A small masked image model, trained from scratch.
Training: cautious_adamw at rate 0.0022, 27500 steps, batches of 128.
Rows from block 3 of the encoder of a small masked image model, named by matrix and row number. Rows with one number belong to one neuron. Each number is 128 + 24 x the weight over its row's rms, rounded and kept within 0 to 255. All counts start at 0. Numbers have three digits each.
After each neuron's rows are labels from the 100 images, of 14976, where the neuron reaches its highest value: "strongest on" is what is common among them. Only what is clearly more common there than usual is listed. The data: small charts drawn from random numbers.
# fc1: MLP up (encoder.blocks.3.mlp.fc1.weight, 768x192), inputs 96-143
# fc2: MLP down (encoder.blocks.3.mlp.fc2.weight, 192x768, transposed), outputs 96-143

fc1.204:067122169139142089149121153149177134123112109076150102182124152116115143141113155127144142116108139167093161124115077159157137138131155103112142
fc2.204:096145132136131107150078086148136160129118133087148133127149087148146120101096072095087117116129109142121168094101106183097101154131140141131163
strongest on: pie chart; ring chart

fc1.458:143122108144158155145143105149112083147143137086085130107149150106097174085095137142132128116103163096142143118133119098163126144118098125140120
fc2.458:135140116111143109157087138126119112130136122133187123123116134130101150122089128135085141127147142152132119153152115150144142134130140130138095
strongest on: dip in the middle; lollipop chart

fc1.549:111154110145128096129142122126093138147124108148170148093125143127082104133134168096155122119132131108122166112098135105115139156152150103105145
fc2.549:146160119133117151124128140156131082111125088132144113132140130141147159108114100111135148116136156130106057158088121106107099127120137126131109
strongest on: line chart

fc1.394:107187159140145169158132118103148143115139085103150110147084120117119114128101122139126125126125131113135142125200154120126145155064096090129117
fc2.394:099129107111156130116138138134155136124146153127077153107110135166081106138122138131127107125107114101162127127131116160148168182093141153130090
strongest on: scatter plot

fc1.130:152177085115131078152147130097102108100120078146114110067085147109120119132107083138113130111118102105103136074145145157146162170143156154119101
fc2.130:103140124125151129113123121176148132149109127095110136169174096126132168134131162161143187152107127122153100138092124109114121137153081091177112
strongest on: heat grid

fc1.578:139134154140195127116147128125101145165178140101105165111095137159133138114091103138135107109169102136112148114142118143080139097116097132133125
fc2.578:175146120121133194106138145148116106168152158095102134118149154094114115086112113114118115143136123154122141106151140138152119141163129152119189
strongest on: falling

fc1.120:179141166130116135158119122117132142173136121140157112136136132135097108089118121112136112120124193146126138125121164077130103106087162116155146
fc2.120:148111150110113137158117176105165109131113133171176152118136123091108150149132131078104106125128112104118129136158110164111104144107136121066156
strongest on: line chart; dip in the middle; bubble chart

fc1.335:143134151121134162160118056127112143116142183131158132142117135132124131130144145114131125113174137135156145139167111120108125121094120112130116
fc2.335:085130109137121158126099109145088097105117143090158096138137109125143118157151094147095169137134108097115152138143105139134145128092157144087068
strongest on: one colour; line chart; falling

fc1.174:090118142105153114140107110105148122114157127107118132117100138131126114143141133115184135119122118121101101099148119116139112106112144157116093
fc2.174:123095110114117141136123112127165097128107118131152126105106108124158167136068129112107157192135124095096126148154112116127084154113131167115109
strongest on: ring chart; dark theme

fc1.18:128090098133177152104117081150123139137122172142147176119122126123138132155134159090129138116130123109147158100089150155092119161146098154117172
fc2.18:130151147103129133139157154142101141139156140099094131095159113163139095116137133165112106142165103149132111143141125106119164118117124124162084
strongest on: step chart

fc1.125:112141125127137130122137154112143180148135161089098123109090120105131128149186116075125119124141112122130078154104099144115122140149096111106107
fc2.125:127128073125133138129113128129128101148141162091151134147121163106104150124117127064136104143124089081120149117165153163120134152136130126090112
strongest on: one colour; line chart; dip in the middle

fc1.558:143115121098149104161145150104155105165140126164087115105131179123129111139109138104125132111130126149130124108137111114073157162138157133099147
fc2.558:089104118141129136106138105144145095121128148114121119135149129124150201144118141118147180138133135103145108137124141105128155111135111097140190
strongest on: horizontal bar chart; items: three

fc1.563:159093174136141096146137114102130154124118098149144119147093129183133124150115171114136104116152107141127105117162149156092183166097148079082104
fc2.563:177172111134128134124121086120129087140114173107116122134140120142115148105124141099163116129137111115147150107117122172156119136060137116169172
strongest on: ring chart; pie chart

fc1.126:125162085098132103135095085120096110108142171130088124152151126109098100152122136123167084117185114116131129134085124083147157104116145110107119
fc2.126:183138101121098138106144116133116102161128150100146112125111077120138151119114160153123095175084094156138126101128141101143118135117151107118116
strongest on: rising; radar chart; line chart

fc1.6:110143126137151133166157123154151165158134176103127120123125159135093127097119122166112129108106121117119131081165083119177142128162100157161093
fc2.6:151129144115143133135151149131119080129142139091091143110117091101147148126160129108168165137149142143148157162156128160104137168118141121100155
strongest on: dip in the middle; stacked bars; bar chart

fc1.235:173160162118117124136086129098097132099110137154084155159161115133132117122146119111140101114177135104098136092088159097108114099078157090106108
fc2.235:134093146109105110144150162137108102129095144130125114094136077084128134100097147144125126191127140123149188117124137135117099149128119116129169
strongest on: bubble chart; heat grid

fc1.604:148110121145132099104141137125183156125145148096154109124095157099132134138105142069134142120121108154123135099131113152126145169123138074073127
fc2.604:138132106129091134140155116116124113141148151112127117145134082132133138108149112142128133126142175079153133150166128099140124130118158051130158
strongest on: ring chart; pie chart

fc1.131:114128164144145159122114120141123114173119136144123141102171149159096119097135111101116156109117184130135148101108087112157150123156090118143148
fc2.131:132159124151154120107150142079104109125131105091096090140109175134126114140108143139147131112111118114099173151129155140145176138146123124145108
strongest on: dark theme; ring chart; pie chart

fc1.300:161147130130127094154157075100093143127122101150127110107094124115147132129130129138120129119160116160102145125107142108108145161109160108056105
fc2.300:100096148133153162098097119139146133126131113164151129135138124178117149103132137056079135161118126122130112156117092196109157144123139108181119
strongest on: heat grid

fc1.598:093131183116141095149144141132143161127160123147153167135117137174119122141096137125124077114130130163146105159147049116099152148166126118107075
fc2.598:147150104156123109150169082112126119099125132153168136114161138126114166163138155141126171128127198089148115123076129141163137093121098120137110
strongest on: rising; bar chart; histogram

fc1.124:098093168125134117097144107150134162122155152078148137138104136145141120063100088147124093117138124144166158126115096081086161139165122118115116
fc2.124:134106108115136175101080082139112127115140161155141148092120144134114103142156109105150157167186160111120128156101150103162130116162097147110101
strongest on: ring chart

fc1.165:176127152133145137133139125135142112160123152144085132162155128117144151120134101135160118119125140143139093155134149048124117104084091096128174
fc2.165:137159130135114103116134082117130096134111092124150098142080156086140148102101110085149133136114141125112093143171127084135107129160114146132136
strongest on: grid lines; one colour; line chart; peak in the middle

fc1.393:149154129120175140133105149113142124160142138142128115139124132125111134125129133115137127121127127118160109146125135101116139110105134100080172
fc2.393:110183142108091109151152085086096113165119105132105124124103095171144108142158129144147124107102129128140115110141153158135140143157183148101091
strongest on: scatter plot

fc1.308:155199127160122164196146135089093135140114112111160124123108189086126122140113147125135151115104121131113136104163142161108123101131126119122123
fc2.308:115141155144133124125125170134167137147159096146135159159144106133106150163110119084104164104167106142130098108110132134113104129102146132159099
strongest on: radar chart

fc1.763:135118154109122118104132115109145168126129134076162112099094141142111108149090134113130131123107156095115167105153175095101172095142107156119115
fc2.763:161124155127116090103197142145091100117081125119130111150127125137172144091113114109115097148120106118137135152147104115117172126121177114127144
strongest on: pie chart; ring chart

fc1.534:102149122124137131156108140147100110158160112131124121118108155147136135142165161142149126124117159125162112142120119122135144107134154146155104
fc2.534:105133103145126134161133120093104159115121126108132134141173122133117137154106147111122132166145140124104114116127114145103114159157138151119117
strongest on: dark theme; grid lines

fc1.67:115145161174122078128116131136100154120113123099137115109110136139132080095086098110141103116119094168130166122104099138118100144114147100107135
fc2.67:108123153091145123104164133159087111143119115120111079119117164145157093107098132136149066133087115138122128178206119148125156147170131139142091
strongest on: legend; pie chart; ring chart

fc1.171:105114119138141104105150126147098126094127140166135169135099151127128116168151153118153142119178125120152157130105093146108146155171136118071105
fc2.171:143181133127077149177136085110098073133123098132154119117133112171105107162095153137087141141159168153104110114163137124117137133119155113150121
strongest on: bar chart; stacked bars; dip in the middle

fc1.475:117104108126139123113113099135113134134116142126087112126145177131130156109137125137147160119103155100198126159114113137114136138153139133127162
fc2.475:136136135148093114146092157126126122146147101141128141126106136116101129115144150150123152178113114126178142119154116142112166163165178106156168
strongest on: stacked bars; heat grid

fc1.472:091113148118135105162065138114132151104127092113175118084102125152131122154132119125127150131143153152134130081122124142120142145178135139092116
fc2.472:135120073149097130176125120116133127094117192092133133109187130121129119147094112096078144172123134093129137121098101150138146105174112073127141
strongest on: pie chart; ring chart

fc1.354:113102112118184157120121104101128124149115132097130142168102131135078148098106164128140139112148149149145143064127111145146109128103085152162136
fc2.354:116131138133134100145155141148123150129112132150133104119123172148098127117122143118162128130118167158102143142169138090168164153150112139141124
strongest on: lollipop chart; items: five

fc1.62:131107148104168121159097098116188144103136176131129170157152133125134152153167112126113159114143106126133070114142099142123133106126133134075121
fc2.62:142096143115102123130166137129113093071120145108148129082114094129132117099114099101107140103151144160133156130126123118145111100111140146174163
strongest on: scatter plot; heat grid

fc1.427:123170145104130109128131135141157145112139128128114145153122160122136124112168121159143119124103134113131164124137135124120156120164115112131107
fc2.427:114118142126096121140114115098129150127112116121148103135162119143111112132119137115139147176076138162121142110129133112107130136162115153098120
strongest on: dark theme

fc1.555:119094099145196095094145137150130125131123151148109167090135139138125122106126148158159095114130101156101167122128124119115147074109087087054139
fc2.555:113113085129162102138124135134126155128121154117151164145104126086160126167128112104110126123124139104149125137135167147131114163103124087120128
strongest on: items: eight; lollipop chart

fc1.71:172118162128137144103099130115153143129171162085121165110134133142123150135095114106116144114128114151126118080128116108092111117133112139144118
fc2.71:140120117129125152130186111154094118147128165137134097109155126100144087138112122171100113156115124154141147168160165124159080164111141080096139
strongest on: falling; stacked bars; bar chart

fc1.452:123103114115153176121136111077143144100130168110142156139092129137150115131139115101127112115182119132099112120158160150176107150069112131103141
fc2.452:092138121136188115105108131127122195116112109137108123123101135159090116101098113077156120140107101114128113127123166147095113160144109104144126
strongest on: scatter plot; lollipop chart; items: eight

fc1.676:179129109147178104167151100155113124116113136119146174128120131148136154154134139131148121117155133112141166149166122099099155099152095087113088
fc2.676:136130149145154161101107128145137146106154144121125181136120128128127128126132109121101140094133109149151137123134098196161105128134133157140155
strongest on: dip in the middle; step chart; lollipop chart

fc1.233:151130124103155140153108134083089118157147111107151085120143132137118142138112159120139132117140133157107101140129144146116133099102157104084151
fc2.233:090136107107063153146129129143086132120093130145145115087110104157112105137105164129118071129096141081138162133110118172187145158122117186141101
strongest on: grid lines; dip in the middle

fc1.80:149176137134126140182102134108121111147141089138138106162137156144129112126141150104129113122137147163125092132125115118143152071106157102132071
fc2.80:119139148124103140115115152098144114146110114159146175138104115160073136156118141118087124109175168119115066118098088151110140147135130134119088
strongest on: one colour; radar chart

fc1.461:176129141154153152096123124092116118120152146178101183104124140109109117124185129168139129110168131167126099136160111148158081126130114128099141
fc2.461:151146108105138121153128103120130114098143153139107141126126154136134105134080109088093108115123101076111157150095139141082177110121100096116117
strongest on: stacked bars; bar chart

fc1.652:121135076098147075122128110114118085117159100097092142102138130127117122144142100148127169119177146093140081099128110155118116144127166090115139
fc2.652:116118146163173110115107108128126120141141099163115132137110168125156144090167161139119190175176123158129153092105129111160181110130149097098114
strongest on: dark theme; legend

fc1.100:153179086114126179163091100095146132121138144104105153163091128163123117154095102073143085119142135130130141129161153145156121138106098161172139
fc2.100:101079137146160122102154126107164158126133101171136127106140129125112122120155076082116084149143093116096156137125130134117134128086158073104111
strongest on: items: eight; trend: flat; scatter plot; stacked bars

fc1.254:154086111150124124108139145151118175142138143122145104105169153146090079104129156126139119118109118151143102133137110093164139125126119097113109
fc2.254:155157122099097136139130159113143095112137123076149142135123127114157139143150139137123145143165109121160115122095155100112145115105164123090119
strongest on: items: four; ring chart

fc1.11:141129142128128133111099120188141120109119141126096149143102156104141176105099125138148164115096128104131070104153130158084131097146119158152165
fc2.11:131114111125094097138135151104095153119126131185147100096049130154138092135160147180143117154143105125139111117135129125140146153142151090105118
strongest on: dip in the middle; falling; stacked bars

fc1.514:110072143124195160083152158152145137108150127131105145127073132132148104124132114083139112114154108143092144121114091105155143130103087100122114
fc2.514:141071109108141116099120144115145156156118134143165140126151123129113137131132118135166129187153191144145108133123151168151111169125156108163150
strongest on: items: seven; lollipop chart; items: eight; bar chart

fc1.333:142111112108137148137103123124150112099127127146085138127147139145069077120088095091129103109141139128132100135146102126179119173130157138141124
fc2.333:131152121123103126089155118115076101129147132127152163099093126094101100149127163127177153107159169149148115127101122077129136125124118119146085
strongest on: dark theme; ring chart; pie chart

fc1.693:187087160149137110101183081138164123144159155108135124125145140197121112101123103155128109114142122155134122133144127082102155131144123106113159
fc2.693:080167136147115167116086120156099163136138146097152130113114145117151102138133120130125140146165152163138159122109115108160136148154152151120131
strongest on: items: four; bar chart

fc1.187:185163160098113129114112110100124157125117135140156130143140139101115106132090147099119090111117128077114146099141135111121120135110157131119091
fc2.187:124160145129119155127145141139124120125138121155133144103149126101171108097117130175131155111153146146154127089096119096141106113153110115120152
strongest on: bubble chart

fc1.288:089124123128133133149062129138119144124118117096158121084113128130125100133125121166120161123136147147148145080129109149145170145175114129104160
fc2.288:187151072141095127158112092117143139104098098156113138135169153084124128131128124047154139139124134109107136109096111124163135092140125125122117
strongest on: pie chart; ring chart

fc1.707:144146124128148172161139113123130158130152159061112118163128178095112110110096116093131157111148087130149161126165121138157148139132148146127107
fc2.707:140126123150143127104122178123115101117169157112114136124116145116146128138107131166192140108112170181170126131093154115089164119137139124135134
strongest on: dip in the middle

fc1.754:119145115148130099143099152161127078179138066170126106068100158154106112094115172106124151119092105110131151063146117128134148156145123148143144
fc2.754:128141135131109119173114162035123104111086103149153115131114155128165136152074088159128086154110118118101098135151125098099162071112172135101132
strongest on: dark theme; heat grid

fc1.31:131199127147138078146119119126105137157117095158136139080169153156103141124133163158146124113120147151122113141105087129119134143150129107126089
fc2.31:137123088124106088118165145143137184081130094119138071144111132106149153157152107112070147119142160154123124141102081155160135152137149119099090
strongest on: heat grid; pie chart

fc1.10:123124145130166078094125129141151154168135130171109146067143121136090099115178119155138082120104131128146134112061165140080115123132126112121138
fc2.10:107091095143081127138105080134143159151135132124140150136135111102169144144148097125123086202116145132142165133147188126147134159088102104107105
strongest on: items: eight; stacked bars

fc1.659:123132119130166150170136109102140133134139189120130112151082131135125120103152110191147143116160152148128137110161106108165152109154106143095105
fc2.659:143105097111095155148150104133131082143111124106130140117136081139194136116103100129123132165142149130127094142120096167113135150114127150113109
strongest on: dip in the middle; scatter plot

fc1.614:102101092140151132123083120149116057106120122130102130137162145131144117123135111133127113110147108078142118146071095143152143128128121107130136
fc2.614:144123133155115157132152136089132064106138118109086119118145147083167121128128099126123117149142134123118135164111118119134124093090123128141145
strongest on: horizontal bar chart; legend

fc1.739:166138109134185141172110142084081136096149074124130121100133145123125122105117108085156115121153163151167150111169152125129133133097115152078098
fc2.739:101125158153112142135154169155146157165162099125112106114133091134127157134088124163162122130090108113154136128140145121168085158154089150131142
strongest on: grid lines

fc1.256:154132125116102118184127070105126139134148148117178132166141119126096150110120131172153150125110195149146102130097147071123089110114160133123146
fc2.256:112104098108120142128122133120137108134127200125182172132149112142159115103108120167106095173135148115150140109129127125146135122151126171095104
strongest on: grid lines; items: six; stacked bars

fc1.98:135127181110121083121118126104119139102106117112164118154149142088107134153114160123147127120138157189118180096084130124109151151103169117108121
fc2.98:142178147114086112151118142118103157118086137081148082105104075167165161103144091130122177132133154106179166123136112170114129151133167137115159
strongest on: ring chart; pie chart

fc1.136:186134117130125139127141159086091100106132116122108134123109128144110084135102117107159080116116188130162150142155123094174119147151138090095161
fc2.136:126095123110073093113160117115106141130140113101122071110127066086144111178093142097106120162165157184130131134141147122142131182142145091162134
strongest on: rising; bar chart

fc1.731:147134103119129178124169089150160134158181164088127175151157129137092135134109138104128139111164155154145110124125127122172100145119111148119135
fc2.731:139111119115112122092170142168129119153144114126061136125137123134153160089062150125158144108115150133139166135115180114136115178157124095129139
strongest on: stacked bars; items: six; bar chart

fc1.53:173129148128120121137127134094145104103145119159137112144157154127118086136079079084110093117143130118113197121098127155113110110149184133107154
fc2.53:196121122162136106116151126116092147151126092156165146104131158123179130131145121142175150127104133151159155093088154114108132145154135155129110
strongest on: peak in the middle; bar chart

fc1.226:161123084129130158158123078133113139108132173142111180086152142105102087131090138116148135115133150117130104129118114091135083112138097126162158
fc2.226:106133186131107104130169121100142124123127115109125090138124108166164201165135158137168134160107111116141124178118142136079120089087123163140110
strongest on: pie chart; stacked bars

fc1.386:119103135140142134098136160131202141112129120118097129122130116130129072114140139140125095111098088062117119114130117128146124107118120074146145
fc2.386:152142130110099097140128107120112110130140112097153169165149126114097162135100123172176130152132165161140099141127135092104126153152151134131125
strongest on: items: seven; stacked bars

fc1.450:134077137113137165094151150108133136132188134161128141107086150113096112133149153148107123110161129123087093124128142108109108141144111143150102
fc2.450:157120083117095130133125080131136127110154151134096121125134152139130147147101144077119114136116145073097117125072109151122137110137104096095119
strongest on: stacked bars

fc1.259:124131102127154132123122103139088108150110149089136119120168187115092132103146159157127141115140145128110174087111145108160135151083122108138153
fc2.259:116111111129102101138146125153120102146138104106087100138142125094164122098113129133092144196137100142116111113165127115110143133181141096113111
strongest on: legend

fc1.592:128098098139177152149122135153112116133133118110103141107158146095125160134081138095121124118114145096099158128114115118113146145139094148140144
fc2.592:113121155097135145130114137143128123143142140138164118131081104160116144144115105146061127138133142167128130195108123150137107168103124136136143
strongest on: rising; dip in the middle; lollipop chart

fc1.342:165157144120116098160121138097119135131121160135123133139149136123137152149130094109132142121147145179107073144143123128087121138088154130124081
fc2.342:113186102117118125133128163129121127131158157056150138131122114205104135117123121079122152111150135101157090131109144140131106164117161117097128
strongest on: line chart

fc1.156:142098116095149140117147093146107150150178110118098138073155164107098120118114131110138143113144145157156124118105108084105152163168128137139104
fc2.156:144143115096075117134099107105118181111109128099181122148123155104145144138097122093127154145139179105178123137098133099147089161125128106146134
strongest on: rising; dip in the middle

fc1.360:097159087130124067140096078109109100100103122078089164142152122113076114149134133127204099122158110114142128119099145127103131120142125082113164
fc2.360:134108089117098103168116142118167120134123143132149132094095074138148126127112145153105084211129117150157184111122112109121131159104103141122093
strongest on: radar chart

fc1.556:141142142099113139141086088119142130175159140147152127148147132150114118098122140150130137110116166117177094159082094133139100102116164163150118
fc2.556:108158136136077131145152098170138171130145102119138106136139113136119131162155134145099130093117121134118162137172129113122114181129103117174077
strongest on: bar chart; stacked bars; rising

fc1.219:136117155111145097179121139093098088122151150115126110170129143132125122111114085126137132121125126156112136101163129074144134114124172129079117
fc2.219:153100102104117135153136110150150083121130151150137136162110055103192133135128104108055129164166094129136125130149096164155118173095129141086131
strongest on: stacked bars; falling; bar chart

fc1.236:128132098124130115096120120180156135123142135120130169129156135151140129128119120117116147110123137071128159118091093118132132156147119126149094
fc2.236:142171154101069120103130104176121140160162129121118163107117094090154127126114129138130113167106182134167142130132155108141109178088150132096154
strongest on: horizontal bar chart; bar chart

fc1.689:116131170133131115158124152115131114129123085134118166121144135141115147165138153165185088120109180154111088138139143094139121146135134120116136
fc2.689:136152123131142095186137116119139120108111174162140110142141131117140111130112171143162099168145123126137150111176115151146130158169138121129137
strongest on: one colour; dip in the middle; line chart; trend: flat

fc1.186:131113144159134128141132122115178117113130045117133114146131125101137134137142117103154164121126131131119077154099095158137102134144155119118125
fc2.186:115159097115086099097110109117095107126152080105134113147095105130113144136116141119134082147116114128126180128155175103102148167107150088119144
strongest on: line chart; rising

fc1.193:124144119151179148136152124105088125169143139082083095080104159142115149075102112120161141124136186174141152092137141089123155159115099159112167
fc2.193:144139103109098111115132080123112111126139123153124118123142108120144120138094115140118171234133151116133152113103121141111127158147134145141105
strongest on: grid lines

fc1.557:157106141123144150160119110078141114133138141145132135122171131113142105124143093159132119120141140151159107151118125117118098123131149110089123
fc2.557:098140130133125159092104128122143122125132132114170136170163078099164079120147136103116114160141106095150108143110111161122129130116161125135121
strongest on: one colour; grid lines; peak in the middle; histogram

fc1.325:094148140097128167114085101130086172156131155121137125132122135132094082114152138115115150111117171149140162152134136107126151090153105129146114
fc2.325:182111138118098103086168135156155086146142144129120116141158128132147119115120113156116089124092100157117146164131125075130170137132146105147171
strongest on: items: six; stacked bars; bar chart

fc1.287:074080122092127179109049124148091139117124168100132124102113120146097084108148133154123152124144156143141137099121127118144195131193077126125111
fc2.287:162158105118122130142119121135131137122104083158101140145140131113147162107133123062169123146138145113120141140120135124148138131110141144089088
strongest on: horizontal bar chart

fc1.508:101172106129150126129142136130112103121145145093160139123113135163099171145155137136144128124139168149113097141088113127141149132100084171134090
fc2.508:164097120102125099120117127115126111130150124153158116141103085112142139136109142135141129188104131168113087086132129128116159106104147134085128
strongest on: step chart; lollipop chart

fc1.232:095110131155133103137150126152124119093107107114133151135116146150129126129119139107154150116166113158088141124119099102126152154172134113116147
fc2.232:180131160101085149097164118157091109172137108151150117109183112154132129100141115128107127100145165119169125117125120108146122150108132174178124
strongest on: pie chart; ring chart

fc1.390:157103144128167139112113142108179152102188106155088145177122129121133090137093095134121071110153093141114109135127105139149133136080122093101128
fc2.390:143092161113141118122161145113115128168172131104159143121125122145151167095113110179145128150127158148127123175102133133088137149167140163161142
strongest on: lollipop chart; dip in the middle

fc1.50:114147106141167116102124152127144155140145139109147134129060135111122105125125151158120123116137147170083148130118111149137124125125079160170125
fc2.50:125121132148144100126124096117125106133101095140155143122118120130126126111112144132160111173158127162106136170183151137142137156150132110122098
strongest on: bar chart; items: eight; items: seven

fc1.471:105122106132150119161123131146132154144114156123102132103099150158101115142097162156135135112128141140139136156141086093091132092142108138165157
fc2.471:104147131132110100105099151142069117142126107089084092099120098079163137117136121143101118163113132104132112139093171085096164135103131109157131
strongest on: rising

fc1.473:143168130147125075169158059131173112113151094144115129118119139131130158109082104147171132119099137174177168117127090085131113150128137141116138
fc2.473:135109106118161123157124142152111138131107108111138074092128116121146153100136151114147175125125109103152087102116132147147132115113105172147124
strongest on: grid lines; falling

fc1.58:123087133133142098067152144139085099137116136181132107082165129152122136082160122147161116127123149151132132126068148109097120086123125150083143
fc2.58:119066104106145077103141141147145174135128146172130133099119133141117102112154108161111109150137120128099115092106095167158135130124149119106098
strongest on: flat

fc1.416:134145106164130096163103099108157118134150129101137113124138155183091111146096095164180089119130126167115135094147129133126141159157138146144159
fc2.416:117128129158106147125149120161078107142120182120124118111152130081100121089092118179128147146130105123125161105119155095128140127146104125156145
strongest on: ring chart; pie chart

fc1.658:122158118136136086113155060158155106089177128136135151145104140146148160128085107113126138113152143180087128155114105104145136112112112134086121
fc2.658:110121130097114164140152140112156141095111082135133134136114086103143114127086083094122148108117130093181115151113120161138137150148137126132088
strongest on: dip in the middle; bar chart; stacked bars

fc1.734:114112147143157132125150166127128159157167110154126169097153157158117122125130154142122121111127105119113108165164127100095109139154114096161111
fc2.734:133129093110155096128125137114118143100082139131132134135142127125125167163139122136107147138106179147080138119098118142182130101145103124154120
strongest on: bar chart

fc1.588:099168132138125139108108127113086130125109135122185141098137145110123093111138136162119106112101116093140177147101134160092108126160138098116119
fc2.588:167104096141076110139175111122130110153113100126145126118122118137133126149083135147176150093133165182138107106107131138107126152160139129125166
strongest on: legend; horizontal bar chart

fc1.41:135172132160144110100099137134117147092103113121159150112090146115073107154150157140162109119110126155152142094132138128118143126157108110171165
fc2.41:122144085128122143136140073105174173138143133104121169133114110097101157085142155139130167168147138129123152113106170116137147104129102115126126
strongest on: radar chart; one colour; grid lines

fc1.86:142130151143176125141105118140125067096149140193179129110140145117140075138099130171151117118143139171144144095117110125128163134115113156145081
fc2.86:130119112156145109127113153143147142100162047110113117087133110106083097108122132172139156150099094117184138093127121155171130133113189094144151
strongest on: horizontal bar chart; grid lines

fc1.493:180141106115122095127125158098136107101154109107147115101117145132124087135123091115133155117135132106131087127079090127139145118159157106099106
fc2.493:121143107127151147100124145137152156175120112105133101127097145150123097117117130106148124105089102143168192117101135077088109162135157138120143
strongest on: ring chart; pie chart

fc1.619:154145165153123074139171113100148126115126100131103109129091144142109127118100139164155122122114134153121191102131122068101149096096127107158095
fc2.619:143109101146139099131179119153140089117104147125120142102128134108158140106114129105080140170116103086124154135178138130119161137144120108116149
strongest on: falling; dip in the middle